A small multi-label image tagger, trained from scratch: patch size [4, 4], 12500 steps.
Rows from block 4 of a small multi-label image tagger, named by matrix and row number. Rows with one number belong to one neuron. Each number is 500 + 40 x the weight over its row's rms, rounded and kept within 0 to 999. All counts start at 0. Numbers have three digits each.
After each neuron's rows are labels from the 100 images, of 14848, where the neuron reaches its highest value: "responds to" is what is common among them. Only what is clearly more common there than usual is listed. The data: procedural textures in two colours, tilted and lit.
# fc1: MLP up (model.blocks.4.mlp.fc1.weight, 2304x384), inputs 0-383
# fc2: MLP down (model.blocks.4.mlp.fc2.weight, 384x2304, transposed), outputs 0-383

fc1.104:500517500500500500500500500500500472500500500500500500500500559565612500500500500433500500500500489500500500386500500500500500500500426500382500500500500500500500500627500500500500491454500500500500500500500500500566500500500500541495500395428500417500531445500500500500541631500500500500500500500500500500559328500500500500500500500500642500469500500500500500428502500500547500587505500500500413500542500604494430470500397500500575686500500500500462500525500500500500500500500500500500500513500484455583500500383500500500615500500500500570500577532500500500500500500500500500500500505500500500500500500500500500500500500525637500500500500500500500500500500465551500500500500573500500360500500588500500500500500500500500500500500469409500500538500500580500500500500500500540500565500498500500500441444500698566500500360500428500500500500525500500500500578500500500512500500500500435500500500500437500500500500498500500500500476500500500500500420500500537505500500500500705351500500500500497500500500500500500389500500570500500500500500500500500448500500500500503500500500500500500500500385552522500500500500500569500500500500500500500500574528526500500
fc2.104:568500463500500500500500500536500582500500500500472500569406462384500500622500500635500500500461500500500500678500500500457500500500564500500500420500500500630500500500500500446500500500500500500500500500500500500389500500500500500500530500500500580443447500500500500500500500500500500500470586500500500500500670500500500500500500535500340576500500500500500533557503508500476500500500500500500500500428500500500500564437500500500374355500500500427500563500500500500500398363551565500500500500500500500500500484500500500500500500500575530500500500483500500500500500585500511500500500500478500548500500500500481500500500500500416500500500500500500500500500472569500500500500500500500500697535500500627500500500500500500500500500500513500555500500500500500500500500500500500500500500506500500500548500500500330500500500600449500500500500500500500500519423500564500500500500500500500500500500500500539500500500500500500426500500500540500452500500500500500500500500506500612389721510500500490500500528500500500500662500500500500500500500500429500493500500500500500500500500500500500485500500500500500500500500500500533500500456500500500531500395500530500500
responds to: white; ground colour: white; pink; pattern colour: white

fc1.681:500500500500569500583500500500443500500500500500500500500580500500542500500462500500500500500482464467519500500523500500500500500500500500500500500570500500500500500472500500431500420470500500500393500500500613500500500500555500500385500453501500398500500500449500500500500500500500500483500500500500500500500500500500532500500500500397500378504500500500500380500500593432500500500500500667409500500500500500500567500500500549500471500500500500429500487500500500522500500500500500469500500500500500500500500500500500500500500628500500500500444500566500500573446463500500500500500500486475454500500500553500500500513500500500500500500500500500500485500496500381480500500500558500454500521525500555500500500500580500500500500500535472530500500500500526500500500500500500500560440500500500500500475500562495500500500511500500500500528481377500493500500388500719500500500396500500376616500566317500520500500455510559500500500500500500578500500500615500500500500500434500500500500500500500500500500500500500559500500500481325500339500500500500500500640500500500316500500500500500500500500403500500565500500443582500484500500500500500500500500500500500500500
fc2.681:500500500500500416500500500500583500500500500500500500500395500500500500500500500524500500500494500500500500500500500500500500476500500500481427500397500500500500500528500500564500500500500500500500504500500332500500500500500500500595500500521500583500500500500500500466500500500500500547499500500500500500500500518500500433500500500500591642441500500500500628500500500506500500500500500349597500530541500497500442500500500500500500500500500500500500501500500500479500500500500457500500552500500562500465566500500550500500539378500500500500500500500500500500500500465500500502500500550500500500454500427531500500500500500431500500500500500500500500500500500575500500500500349500500500442500500500456500500509458500500500500500441500429535500500500500500500500454436500500445562500500500500500500500500500500473500500500500565500500554588500514362498635417222500500500500500543596353474348635500500500500560500500520500500500500500500500500500435500500500566500582500500500494500500500467500500500500500471500500500500619484602500500500500500513381500500500661500500500576500540481500500500500421500500500500500500500472439500500500500500500500500447500
responds to: white; teal; ground colour: white

fc1.439:500286500427386394500500587500500500500500500500500500537500500503544500500500689500536500500536500500500500500500517500548500634500500500500494451468500500505500553500500500500500500500500500500402500401500500597500386500500500500500528500500500500601500500535513500582500500500500500500516500514531500500500500500551500500500500631529500500500500500500359500439525609500524500625500395500477500537500500500500483516500510500500500500500456500526500500513500514500500500380500500500500500287500500500544428500500500546500500500500500500442500500500500500487500500500500500500500500500500500500500500520351517500500500500500500500551500500500500500500500500500500500591351414500500500657454500500500446500500500431500527500460535513500500500500500500500500406500500500500500500500500436500500500398500500500500391500500500500500500500500617500500500500397518460453500500500500500500500500500500500500500500500500500500500500500500500500500500520500500500547500543500520500500500500500500572502500500450422500500514500500500500500500500500500500500500500500500500500500500473500553500500500500622500552500500500500500500500500500500374500500500558578407
fc2.439:500656500612580500500500500500514571500500500521500481500453500453500518500452371500500500500500500525500500500492500500500500430498500500500500500562500500540500473500546451468461629569500500587637500530500500382404638500500546500500500500500559500402500500500500507387500500500500500435500500514500401500500500500415500420500500378437500500497500500500555500500496399500432500365500500500561500500500500500500500500500500500500500500500538500402500500500500500500500500598500500500500500710601500490500500500500500500485500543500500500500500500500551500581462500500500500391498500419543500500500500500649587500500500500471500500500500500500500500500500500500498441500568545500420500500500500500500616532500500583500500500500500500500500500500500500500500621500496500500500462436549500500500500551500500500500572500500500457500500526500500500500500570614500500500500500500500500500500500571548500500500509500500500500500500500537500432500500500545495500500500500446500467500500500440512500500500500500500500500500500500500500552500500500500500426500500500500500500500500594522500500500448500438500424500500500500500445500522378481500380559500500500500
responds to: blue; yellow; pattern colour: blue; ground colour: yellow

fc1.158:500461500500500500384500500529500500500400500515500500500517500549500561500500500581569500479500500500500554500627500500486502500500344500500500500468500500500500500436500500500500500500500500500381500500500500432493500570488500411500500557500527500500498500394500435500500500500500500500590500500500518500500500500500500500429500500500554500500500379500500462500500500500500500442500500500500423519500391500500500609500500500500500447500500500333461500425587500500500485500507471514500466500534308500569466499500500360500500500408500355429516500500500500500500500500500500458500467500500500540500602500500500500634523500486543500500511380500500500500500500500500500500500500500399500500500500471500621500500500500500500500500502500500500500500500491520500528500496500511500500500454500500500500500500500556527500500487446500500527500500479500500500500549467470506500500500500500500578547473577512487500500500500500586530663500500539506536500542500500500500500500500500500500500500500500405500533540500500500500500500500500466456500500500500561500538500371500500500500500500450556500500500500500500500500500500500458598500500500596696500500500500500401
fc2.158:500554500500500500582500514500500500500658500471500500500500500500500442500453500451500500480453579500500500500398500500478500500562596562493500500500500500500500500500500500500500500485500500500677500500588500500500500500499500560500500500500504500500481500571567500500567535500575500500347500500500500513500500500505500500565500500500500500500460636447500500500500500474500500595500500500500500500500583500500500392404500500500500568500500500659629500500488500500500500500500479500500500392500667500500590500500500582500500500617531616500500500500500500500500500500500500500500479536500451451500446608500500500360480500500400475500500618500500500500466500496459500500500500500500500500500500500500500500500500500426481500500500500451500500500500500525500500499500582500500500506500500500500500500500473427500500500551500500500500500500500500514500500458500500412500500500500500500410451500500500559586500502500500500500361500500500426500478500500500527500500500500409500500500500500500631500431500500500483500500500497500500500500466500500500500500500572459500500500500500501457500500500500500520500500500500500500400500467500396348435500500500500612
responds to: blue

fc1.139:500500500500500500500441500537500540500521500500500493500500556550434607500500500517500500500500364591500500564500551500500500571500424404500500500500500500452500383514363500500500500500478544500633500500500441500500500397500500369500431500500531593587490500500500542500500500500563500568500500448500578500556500547348500500440500500531580574500531500500407533500500500500566500500500455561500500403500500500500500500577540500431500500500500500441500500500500422500500500499500500500500500461573500500500500500500581459500500500500500500500518500500500591500457451607514500452490470599500500597500500500500500500633356500500500500500500389500500500500500512500500502500500500500387500500500500500500500517578500500500484500547500500463500500500552500500500500500500546394500380500476474500500500500616500500500500500500500500500500500500500500500472499500500541500500459500512500500500500488500559610535500416500500500500500500500500462500603529500500500428500500500500500500500500500500500500500500488500401500500500500409500500443441500574500566500500500500500452500500500500500500551500500514478589594500464525468500454500500500500414500500559500417
fc2.139:388500500556500464500500500500500421535500500500500500500551451398500445500415591500500500499500547393500500425500379500500500456526500592430500500500500500570500620500574500500500500500500500435472500500500574500463509528500500631500561416500500396482500500500571464500500500567500500413500455581500500562500500500613500500484500500500500500432500500500500500500500500574500500513500500500500500500500500500472469500459471414526500500500500500500536494500553547500500617500500464394500500555365596500500500500500500500506500500500500500500500500500566500500566500524568500511500500372500500440500595500500500500419591500500556500500554500500500562586423380500500500500500500492500500500500597500500500500369500500428559500500500552555500500500500500500500544500500463500500575500501556500500543500409450504500500500427500617500422500500500500500500500500500500500500500500500500529480461500500434500439511500500500500500500525500500552500389500500500500546500566500500490500500500500500500500500500500500500500550417543500462500580500500500467428500500500500534500500500555530500500500500500462583500426500500436586500638551463500500500529500500500500
responds to: blue; ground colour: blue

fc1.532:500485500500500520500500500442500500529500500500536500500500500500500573528500500482500500500500500500500500500500500516500500500524500500500500500500500500500540500500500566497500500500500500500474347500500500500361500559500470500500500500551653453500579500473500500500500500500500500500500546500576500547573500500500500500500502500500500500500500500500500500457500500521540500651500500588500446500500500493583500500500570500500500557500500541500500500500500500500500500500500500500500500500500500500500500500500430500500501401500465500497500500500500500535500500309500500500500500571500500515500640500500500500500500500500500500500500665500500500500500500500500500500500500500500509500500500466500500500406469500500500526500500500500519500500500500500500500500500500500555500500500500402500500431323500320461512500500645500500556500500491500436414443500500500380500410500500500500500500500500500581656500500442500463500500597500470500500545500500500313543436500500500500500500500500500601449500500500500500500500500457500450500500500500607598500500500500500500500415500342500505500500500500500500500500500500500500427500500500500500500500500493500624
fc2.532:412500500500485500500500500500500500500500500500500500500500500500564500424500500578477500500500500500500500500500500500500500500471500500540500431549500521500500557453500500500488500500495500500500639500500500500627456500504585500500422500500371500554379500500500500500594500500500437500500500500500500500429500500500464500500500458500533500500500500500500500500500412500500484313500610500500545500500500500500427500500500500500426500500478500500500500500500514402500507500500500500450500500500500500500500500500538500500500574500500500500500500500500500500500500684564500500500443370500431500500351487500534551500518500510500500500500329500500500500435587500500500500500500449500500500500500500500508500500500461500500500500500500530534494500500500519458500500500500500500500500500500500500528500696500687500500500500368500500500500500537517500500609500506500531500500500500500500500500500500500500409500479625500500500500500500500500527500525500500620500500500500500500500500500462500342500466500571500500500500500500500500500500500500500419500500500500500500500544500688500500500500500500500500500500469500500500500544500500441500500500500500500391
responds to: red; ground colour: red

fc1.105:500500500500421500500523500500500500548500500429500500608500500500497467500500500583500500500485500500500500500585500461538500500480500500500419500500500500500673500603557500500500500500642500500500559492482447433417500500500500500500500417500500548500500345500500457500500500500500500500500500525500500423500500500500500471587500500500572412500473500613482500500500500500528495500511556567500489500500500405500503500500500500437417500500500366406500587628450500500479500500500500500500465500500500500500500500521406500500500500500500500500589500500500500500500500482500500500443494500500500559564513500500500500500500500475500500500500500500500630500500500461500500500563500500500438500558573486500500500500608460500500500500500457500415394597500500500500500500500500394500483501500500409500500500500496584493500442500497497500500500500500500500500500500500500500617500500500500472500500500635533504500500467500500560416500454500500575500500364460500500500500500430438638500500500500500500578493530559500500418500538500473500500500500500520525500500500500500500500500472500568500500500392500500500509500500500500692500500500500500500500555500438500500
fc2.105:563500500500635477500500566500500500500500500500451581500500500450500500500500500500500500500500500500500500500500500500500500500513500500500414500448500500512462500500500500500500500500500452508500416500474500500500500500500500500500509500394500500500500604500500500577387500500500496500573500534500500500500500500500500500500530500500500556484500500500500500480500500500500500500500500397500500500500500501500500662500434500500500504500500500500500500500500500500500500500500500500500418500605500500500500500502615500500468581500545500500394500500500500500500481500450500456500451500500425500500500500500500500500500500500500503571500500500500433500524433500500585389500500500399500500500500500462500474500500500556485500500500604500698526500500500500500500500532500500500500497500455550500500500500500504500500500531500438500552500500500380500500500500500463536500541500540500500500500500500500500540500500542537481408502450500500500500519500699625502500500500500500272500500500500389500500500571500500500591451500500500500500500557500500442500521551500500500500455505500500500485406670533500500425500443558500335500563500609500452500522538508500500
responds to: red; camouflage

fc1.203:500500500500562500500473531500351500500500500500608500500500500500500500500611500500500500500443385500512500500500500500545500457446500500500500500500500500500500500629500500397500500500500425500484500457500604500431500544500500500475500500500500500500391500500500500504500500500500500500500421500500500422500442500500566495500500500500500500500500500500500500500500500500500500500370500500478500500500500500606500586500500555500500500500417712500500500500500500500500500500535500500500500500500500500500500500500571500451500500500585313612500500500500500500500500500500500500500500500591500500500566500500500500500500348500500500633500653500496500500500500500500500500500446542500500500500522500500500477500500500500500500500500500463580500500500500500500500482500500500500500500533500500500500500500500572500554454451500500500500500520500500447500500500500542468500720500579500500500409500500500500500602509500500500518500500500500384500500500500453500571500500500500511377500500557615500500500505500500500422500500500500500589517500500500500500480500500500500500548500500500500500500500620500500408500592500500500500500562500500571500500500579500500
fc2.203:500500500500500470500500435500606500500500500500411500500500420500500500500500500500500500500500514500500500486500536500500500500517500500500567500500590500500500500500654500500500500367500494500500500500458355500581500500447497500500500500500500500541531500500500500500500500500500500500500500500500561549500500500500500500538574500500619500500500500500500500500500500500500500500576500500500500473356500500457500500500500500500500527500500500500448500500442500474500500500402500500500534396500500500500500510500470500622500400547500575376500500500500500520500500500596450500500500421500500500500500500500500500500500500500500500500500348578464500533595500500500500500481542500500500500500500500500500500500500500500500500500500500500500500500500500500500500500500458500643500506500500532500500543500500500500500500500500500500500500500500500500536500500500500500500272500327470424500557500500500500500500500500500500500500500500500663500500399500500500500500500500450500601500500408312500500448500500500500578500422500500500484500500500500450500446500500519659500385500500437500500451500407450500500500446500500500500500500500500500500438543500500500
responds to: pink

fc1.114:500500500500500600500487529500588500462500500500407500500500505593453500389500500500500500526500500428454578529483500500500500500500500500617500500500500500500500500500500500500500500458396500500500500500500500500500500500500500500500500519552452500562500500500500573500500552522500500500500622500500500550500500627500500548446500500536500500500500500500500500500500500391484500491493481500500366499411546500500500500512500500500500500500430500474500500500500500500500446500500500500500500500500514463500500500500500500500500500500500500602500500500500500500444500500500500500500500634530527500500500500444500500500500452635500586438500428500500447448431503500533500398500568500500500579500500500500500500500500500500500500500500500500500455502500482500500500442561537500350500500532500500500500580500589500500500500500470682500467419500500398495577500365575500427500367500429537500500500519500415580500500500500500500500500500500500500500500500500488630500461570367427500500499391500500500492500500472500500590500500500500500578500500500500500599500500500500500446500500481500500500500500500588361500500500425500496500500605500510500500500500500516541
fc2.114:388500545500500449500500425455500489500500500500500500500419500500500500500500500500500500457500500500556432500500464580491544500500500623440500500500500500500500500466500500500500582553500587500500536500500500611500500496500414500500563490500500500500500500500567500500500500500500415500500446546500500408500500470500500500500615500500500500500500500454500500554500500545500500500500500500470533494550500400500530475582500500500500520500500500494500404500500500497566500500591500500369500500542500500500500438500500500500500500500500500408500578500500500500500500500500500500500425500462520478500417500517500500500436595379500451615500500500500599500500500500432500500500500590500500500484500500500442500380500500500500500500500507519500500403500500500500500500500500519605500449527500500500571415500500500500638441500500349486500544500500486500500500580500500500500596500473500500500500500500500341500500500510433500500573500500500500500500500500500430500500500500578500500500500500500500500500500662500500500390500563491500470500500661530500365500500500500452500500500566500500503500500500435592500500500526500500433567402500500500500500500500500500
responds to: blue; ground colour: blue; pattern colour: blue

fc1.578:346500500451568478500430500500500500500500500353594480500500500500500500407508500500500500500500500500500500500453500500500500500500530545500500528500500500521500546500524586500500500500500500500569500500500537500500500500500500500500420500500500500536500500602471500500500449553327500500500500500500615500500500404500500500500500500500436500500438467415500500500546500500500500500500615500500500500472471500500500500417500500500461500500500500500500500500500500500500534530500500430500500500452500474364500582500500500500500500537500500500500500590512500529354624500411601500568500472570587500500500500500500500500575323500500500500500500500535500343500500500500500500500500500500500556522500469530500500470500567500500500500500430500579500500500500500500500500500500505500492500500391500580500500500500500454500500500447500386500604500377500500500569500500494500357500500500404563500500500500500583565500560510500500461455500543526371500521591500489500500500500500500500500500500500500434500500582500500452577500500500500500500500500500397500500500555500500500500500500500500557500430500500500500500500500500500500500492500500500500500504500500500577
fc2.578:500500500500500470500500500500500500500500500466433500500500500500440500500500500500620500506500500500500500406500460500526553500500500607495500469500500500500500500535500500500500500500500494500500500500500500500500500500500500500500545445561500385500500500500500500500500500377610500500456470579565500500500500500423500530500551500500619500500500500500500500500500500500500530432500500500500500500421500500500500560500500442500500450610500500577500574500500397500500404500500457614500616500500500500500500500500500500500500551500479500500568532500500500500500419472500500500495500500500470500569500500500495500500430596500500500500500500631500418649500500544500500500500529500500404426500468581500500500500500500500500500500657500500500569500570500500500500500500500500462500500571573360500500500500535500592518500500607500600500500453500417500500500412424500500603581500537625500500533500500500500544425500500443500500500500385500615500500500500500500466467500500500500500500534500500542500500405500500500500500500500500500500500500500500500547500500500500500500500405495500500409577435500385384500561500500500500500500500500500500500500500446500419
responds to: blue

fc1.644:431500500557500500500404631401500427529377500500500500428500454500500500500580500500500500500500500500500498500500500500603500477500500500468500500500500500500440500500500500453500500500500500500500500428500500500500500500500500459425685500500398500482500550619500500500500421500500500388500500607576500500579500500500341500409500500500500500500500500500421500500500500500500500500500500500500500500500556500580500500500401500500500500500500500500500500605500500500554500500500500500500500366500500500500500596500500500500500500500500500492500500500500394500500567472426500500537678500500500500500504500548500500500500464545500500500500500500534504500500433500500500500500500500500500440500526500500500495563562500500500573500421500500471531500500559500500500502500500500592358543500653500500519500440500500456500500500500500500500500476502457500500500500500500596481500500500500528500500500500344500567500573579500524404500500500500468417500500500500545405500475457500500500500500500500500549500500500500500500500500500390500500500500500500500500579648500500500500500500500500500500500500500500500500500500500500500500422496388500500500500500500500500
fc2.644:500500599500500500500549350500564595500659519500509500584500573500500500500500500500500418500500500500500410441500500500428500500500500500500500500526500500500509494500500500500500500500500500500500500500394572500500500500500622500519284500500500500556500500467500500500500500526500500500500436500453500500500500500500722478614500500415500500500500500500599500516500450500500433500500500500500500500500500500551532500500585515543500500579500500500500500399500500500500416500500500454500500500500483528500500500417500500500500500500500500500500500500500588543553500500500500500500357500500500427500500500488500545500500500500474500451500500500394500500500500500500500500500510500500500500500500500500610500394496500431500500489522500500500500500500451500500500500500470500500607500500500500504500500569500500603500500500500500500500500500500500500500500500512500500500500500500500500500500500500627498500500500500313500500500500500500500500500500500500446500500605500595500500500500500500500500500500500500500500500500500555500500500500500549500500500286500548500500500500500500500500500500500500500500500500500500411500500500677500500503467500500500500
responds to: pink; ground colour: pink

fc1.639:505500500500577500500500500500571415461516548500500500500500500326500467500467500373500486500593466500500587500500555397500500500500500426417500500500500500544500500500500500500479500500500466500500500500500500500465500547500500549500626500500500500543469500661514461500500500500500500591500500585500500459587500500500500500500500500500500500500524500500500500394409500500500500562500500500474500500500500384589500500500500500500500500500573464528447500484500500500500500500500500500473423500500349500500500500500500500366500500580500439500500500503500500500500463500500584500533500500500500500500500500500535500500500500500500500500500500558517500500500500500430529500500500500500500500583500500500500500462500497500500500441378500500500519500500500417500500545500438500596500425500500500588500500421559500500500500500502500391403552500540505500500500576500500500590500500500500500500500500500591500500500454500500500500500500555500500458500500395593500500520500500500394500500519590500514514500500522522500500563362500545500536500500415500584500554500500500405500500500500500500500500500338500500481461500500500459396500500500500500416500600500573454
fc2.639:400500500500500500481500500562500546644500500500500500500500500553500500434506500500500578500413543500500452500500405500500500500500348667641500507401500500500500500377550500500500500500500500500431500584500500598500500473500590500500500500500500500464500500500500500500500500557500500500500362500524500444500500500500500500500536500558500500500500500500408500570500452500385350500500500460500461500500500500500533500500538500500414512500500500500500500500500500500500500500500567474500463500500500500500500598500500500500500500455500500436594500500500550500500500500500365516355500500500500500505476500500500477561500493500500500500500500500500594565500500500500500500500500575500500500500500437500451500500500500500500500500500500447500500500405500500500500500500500500500485500500626500582500464443406500500500500556637500500500547500500500500500500500500530500500500500500534500500500500500500500500500541441430500500530433500500500500500500657500500475500500500500629500500500500500500500500500500479497500500616500416453500500500625500453500500500500500500500500397500500500500500535638548500578553500500500500500500500500500496500500500500500500
responds to: blue; ground colour: blue; bubbly; pattern colour: brown

fc1.196:483436500500462500476500498500500500500436500500500500519500500500500620500417413500500500500500500500500500476500500500500500553500500500501500496500500521500434500408602462500500328500500437500500516500500500500500500500500500500439500561545500500478358500412500500452500500426500500558500500500501667500370500500500552500500295500520500500658500500500500516500548500500500500500500500495500500500500452500500500542424509500500480557500500526500527500500500500376500537508500495500500500500500500500500500366500500500500500602500500500434500641523500460500500473500500630500500500563500500465531500500500500500500500500566500500500500493577500500500500500626500500500500393463500500500500601500500500500500480664531500500555500466536500500500500500528426500500500412500500500400500572500500500500516500500580515500500500500469500588500500500500500500500500500477500500500500500500500500500500500463463500500500415500500442500526500500500577500533500500573602500500500500500500500500500581500500500500500500500500540378500500501447597500505434500500500500406500500500500500500500500538500500440500500544500500500500494500500500513500379500525500500500
fc2.196:500645500596431500500500515500605500500500500500500489500500500500500500500500600606612417500500500500500500620500500500500500466500500500500500474500500427500500500620474500500500646500500500500500500500500486500500500500500422521500500500500500513500679553511500603500500500500500500372532526500500416500595534500500471497500500500500500500500500453500500500500500500500500500500500450500500500500500500500500500500595500382500500500500534500500474493500500500521476500500500500547503500500500591500500500613500500500500478406498500500575500500411500500500500500500500415387500500500500500500500500486500377500500575500500500536500500522368500500500500500401500500500500500500500500500500419500500500500500500352500500500429500439406500632500483597500528500500500500500500500600500500441500500500500500500500500500500500578500500500500500500500500576423500583500500500500500500470479500500500500536500563571527603500499500500500500488500500500426500500354500500500500515500500411500529482500535500500459500500555500500579542500500417500500595500451500500500500500500500500515483500500500500585500492500500500409500500500500500500500621500500500500500
responds to: white; teal; ground colour: white

fc1.367:492500572541500500500500500536500500500500500396500500500500500500500542500500500500515500509500500500500500500535500531500500486552500500500500500500500500325500500500500500500500500500491500500500500500500481500500500500500500500500500500432623417500442500500476500500440500500500604557500500500500500500500534500500500500435570500500500388500500424500500500500500500470643500500500500500500500586500500500418500500525317477500420500500500500500500500500500500560500500451410500563500500500593500500289555403500411500500500500458500500500500500500500500471500509610500500526500526448500500500500500500500500500500431500500500500500518436500593500500500500500500500500500488570500500500500557534500500500412500500500500500500500500500602500552500500500500500500500583500562600601500500500500429500500500500500500462464500617413500500491500500500500500500458500500500505500500444500577500543436448500500583471621573500467456500500500500500500500500500500500500500500499335500500437500500463500500500500500427438500500500693500474500500545500500458500500500500500500500591553500500500500500572558500500500500500500471408500500641500500500447500500500500
fc2.367:500500500500500500500459500500500500500514500500500485500500500500500500573500500418500421500500500500500500500500500500500568500500500500500500500500403451608500500500500500500500555500500500500500500500500500500500500500539601500500500445585357500500500500555500500489500500500500416372500500500500545439500500500421500445500500500500466598500500625500500500500500491500290500500500500438457500500485500500500500500500636500500500500500500500540500500500500527500500500500612475396500500500500500500678500639500533500500425500500500500557500500500500500533500500500500500500500416500500500500500500500545500500500615503500500500500500500500500500500524500500500537582500500500500500500608366440500500500589500500500416500500500500500500500417500500500500500568500500500467417500500500500500500500500500438500500617500500500534500500500408500500377500500500500500500500500487500500424500467500500500500431537500500500500500500500500500500500500500500500500413500500500623500500500390500596500500500500500500561500500500372476500500500500500500500510500500500500506500500504500579546500500500331500500500500500500500626500500360500500500500500500432500
responds to: white; yellow; pattern colour: white; ground colour: white

fc1.102:500500500500356500500669429500500500500431500500500500500500500500500500500500500500500403364480500500498500500500500500500500500539500456500500500500500500500563500500500513500599500500500500500500500500500500500500500449500478500500500500500613563500554500500500500563500588500500500386596500500656500579588500536500394500500500437500500500387500500500537500500555500433500500500584500586500500424500500500500500500482500467500550404500500500500484500500500500500500500500500500500500498500500500500439569500500500500500500500500417500543500500529500500500414500500435500568500500620500577500500500500500500500500500500500486500500500500500500500500500500500605508500591383572500500608500500500403500500500500500500531500500500500500500500500500500500500528447500500500466500500500625500500500500500564500500500500564500500500500500500500500500415500500500500500564500598415500500500500500500500500500643459500500549500500283500500500500500500500500500500500500500500500500546451500381500500500500500500472500500500542500500500573500500500500500619355500500500500500500500500500500500356451500500500500500388500500500500500500533500500500500500500500
fc2.102:500500624500666500500500572369582500445500500500500500500500578470500396500500500440500500500500500566500548500500500500500500500500456500500500500500500500500500500500500500500500500500500500500500500500500405500500500555500500500500500500500428500500492525500500489516500500500500500597500500500439500500500500500500500500500567500500446500500500513586500500500500405467500500456500554500500410500500500500500397500500563500500500500409374500500500500500500500500500454500455614500500571500500500500500500500518500500461500500500500582386546500500500500500500500558542500500500500500500500500436500500500500500500406473500475540500500500500500500500577500500415500500500505500500500457500500500500500500500500427500500500525472500500500383500500500500500500652376423500500500500500500500500500500500500500500500560500500500420500511500500594500565500530500639500500500432545500578500500500500500500500397500500522500500500704500500541500500500389500561402500500500558500532500495500500604500500500525466500500500500500500500500496445500500500500357722475500500500500500500447500427500500617500500500500500500500500500500500562500500500500500548500500
responds to: pink; green

fc1.542:422410500535500500500556500500500500500500500500500500500500608500500446558360500500500500500500500500500609500500500500500500500500580613500500500500500500500483500500500500500500500500500500615500500500500500462500655500500500503500500480500526500500533428500500500453500500571405500500533500500500483500500531500500500634500500480500500500500500500463440500500630500500500302500549500500470500500500483442500500500500500500500500500596500500500500556417500407500500440500500500584500500580500500500586500391500486382556604500500500500500495500500500500500434500500611500419500500406500325500500500500500500500500500500374500366426500500500500500500500500500500500500449424500500445547500500479500500500500500500393500500500500500455477442477500518500500500500500500462564500500500423500500500500500500500500500500604518500472500494500311500500500500500500500525500500500500500463503500500500500500500500500500591500500500500500500453500500674500500500500500599500526500500427500500500544500500500500500500500500452500500500500500500500500500502500500500500500500500500500500500500500506500500500500500500500446500500500500500500559500500500500357500
fc2.542:558543500500403457500436500500500500500584471500500500500500500500500559500657500500500500500500500500500430547512500500500531500500478384500500500500500500500500500500500500500500500500500500396500500500500500500500411500500500500500500495500500500500500578500500500500500500425626500500500500401500500500500500500428500393451500591500500513500500571500500500500371514500500724500500500500500582500500500500500500500500500500500500500295435500500500500598478597500500608500500500449500500500500500500413500570500500500500398500500500500500500500543500500549500500500388500568500539596500719500500464436500500500500500500560500621576500500500500500500500443500500500500500500500507500500500460564486500500442500500565500500500511500500500591500500500500500500500500548523369500500500500500500500500500520500533500500388500500500500500500637500500519500467500500500500500500500500500532500500564521500500500500500500492500500500500500500500500344550500461500500500500500500526500500532535500462500500500449500500500500459500500500500500500500500500500500494487500500512500500500500500500500406500560500500500500500500500500500445508500435500500480622450
responds to: blue

fc1.547:500500500554500500500547500500500391425500500500410500500500500500439500500500500500292500338560500500500500500500456469500500500500523500603553500500459472462500489500500500535500500500500500500500467500500500500625500500500500500500500524500504500522591500500500500500500500500500502500500515604565500500500500500500500500500500500500500489500500500500500500500539579500500500500500445500485555500500500406500500576500500500424500551500430500500411500580620500500500500500500500540500398500500500500500500500500613500500500430500640500500500500500500500500500500419500500500485500500500500500500500518500500500500500500569500500500603470475500500493524500500500500500500500500500500434500395500680569406535642595500500500530500500500500500500500500500500500500535500501500500500500500500500500467500500500500500412500473500500500500500500500500500500500447500514418500500500563500500500500500500500500575500500477500500344500500429500500458356500398406500500500500500500500500500500500500500500500500500360500500463500612500449500332500500500497500500500500500500500500551500500493500500500639500476500500500559500410500500500500500572500500500500483
fc2.547:500500500335500500500500500500453500599500500500500500500500500500500500500500500479602500525500500500500500500500500500500431500500500500403500500401500500521581500570500478500602500500500500500598597434500500500439500500500500500500500394500500500500431500500500500500500500500517500500500524500357500500602500563413500500500500500379500476500500500500500500500477361500500474500534500484500367500500500500500567500500500500500500447500500500392500500500447500500459500500543500476500500500500500420500500500500432500500500579500360500500500500500576500500500500608586500515500500451500511500500500431500500500500461500381500500500500500500546500500500500500500500500500479500500500557500500500394500623500379500500500500500500500500500500500500500500500500500410500500500500500500523536500500500549500500500500500500593500500500501500584500500500500500601500500566500557500500500500500500500500500500454598500527500500646500500500500500500637500500500500500518500500500500500593500500500500500500500500642500500500500389500500500598500500583577500500500585500603500500500500500500500463439406500500500500500450500601500500500500500391500500500500500
responds to: white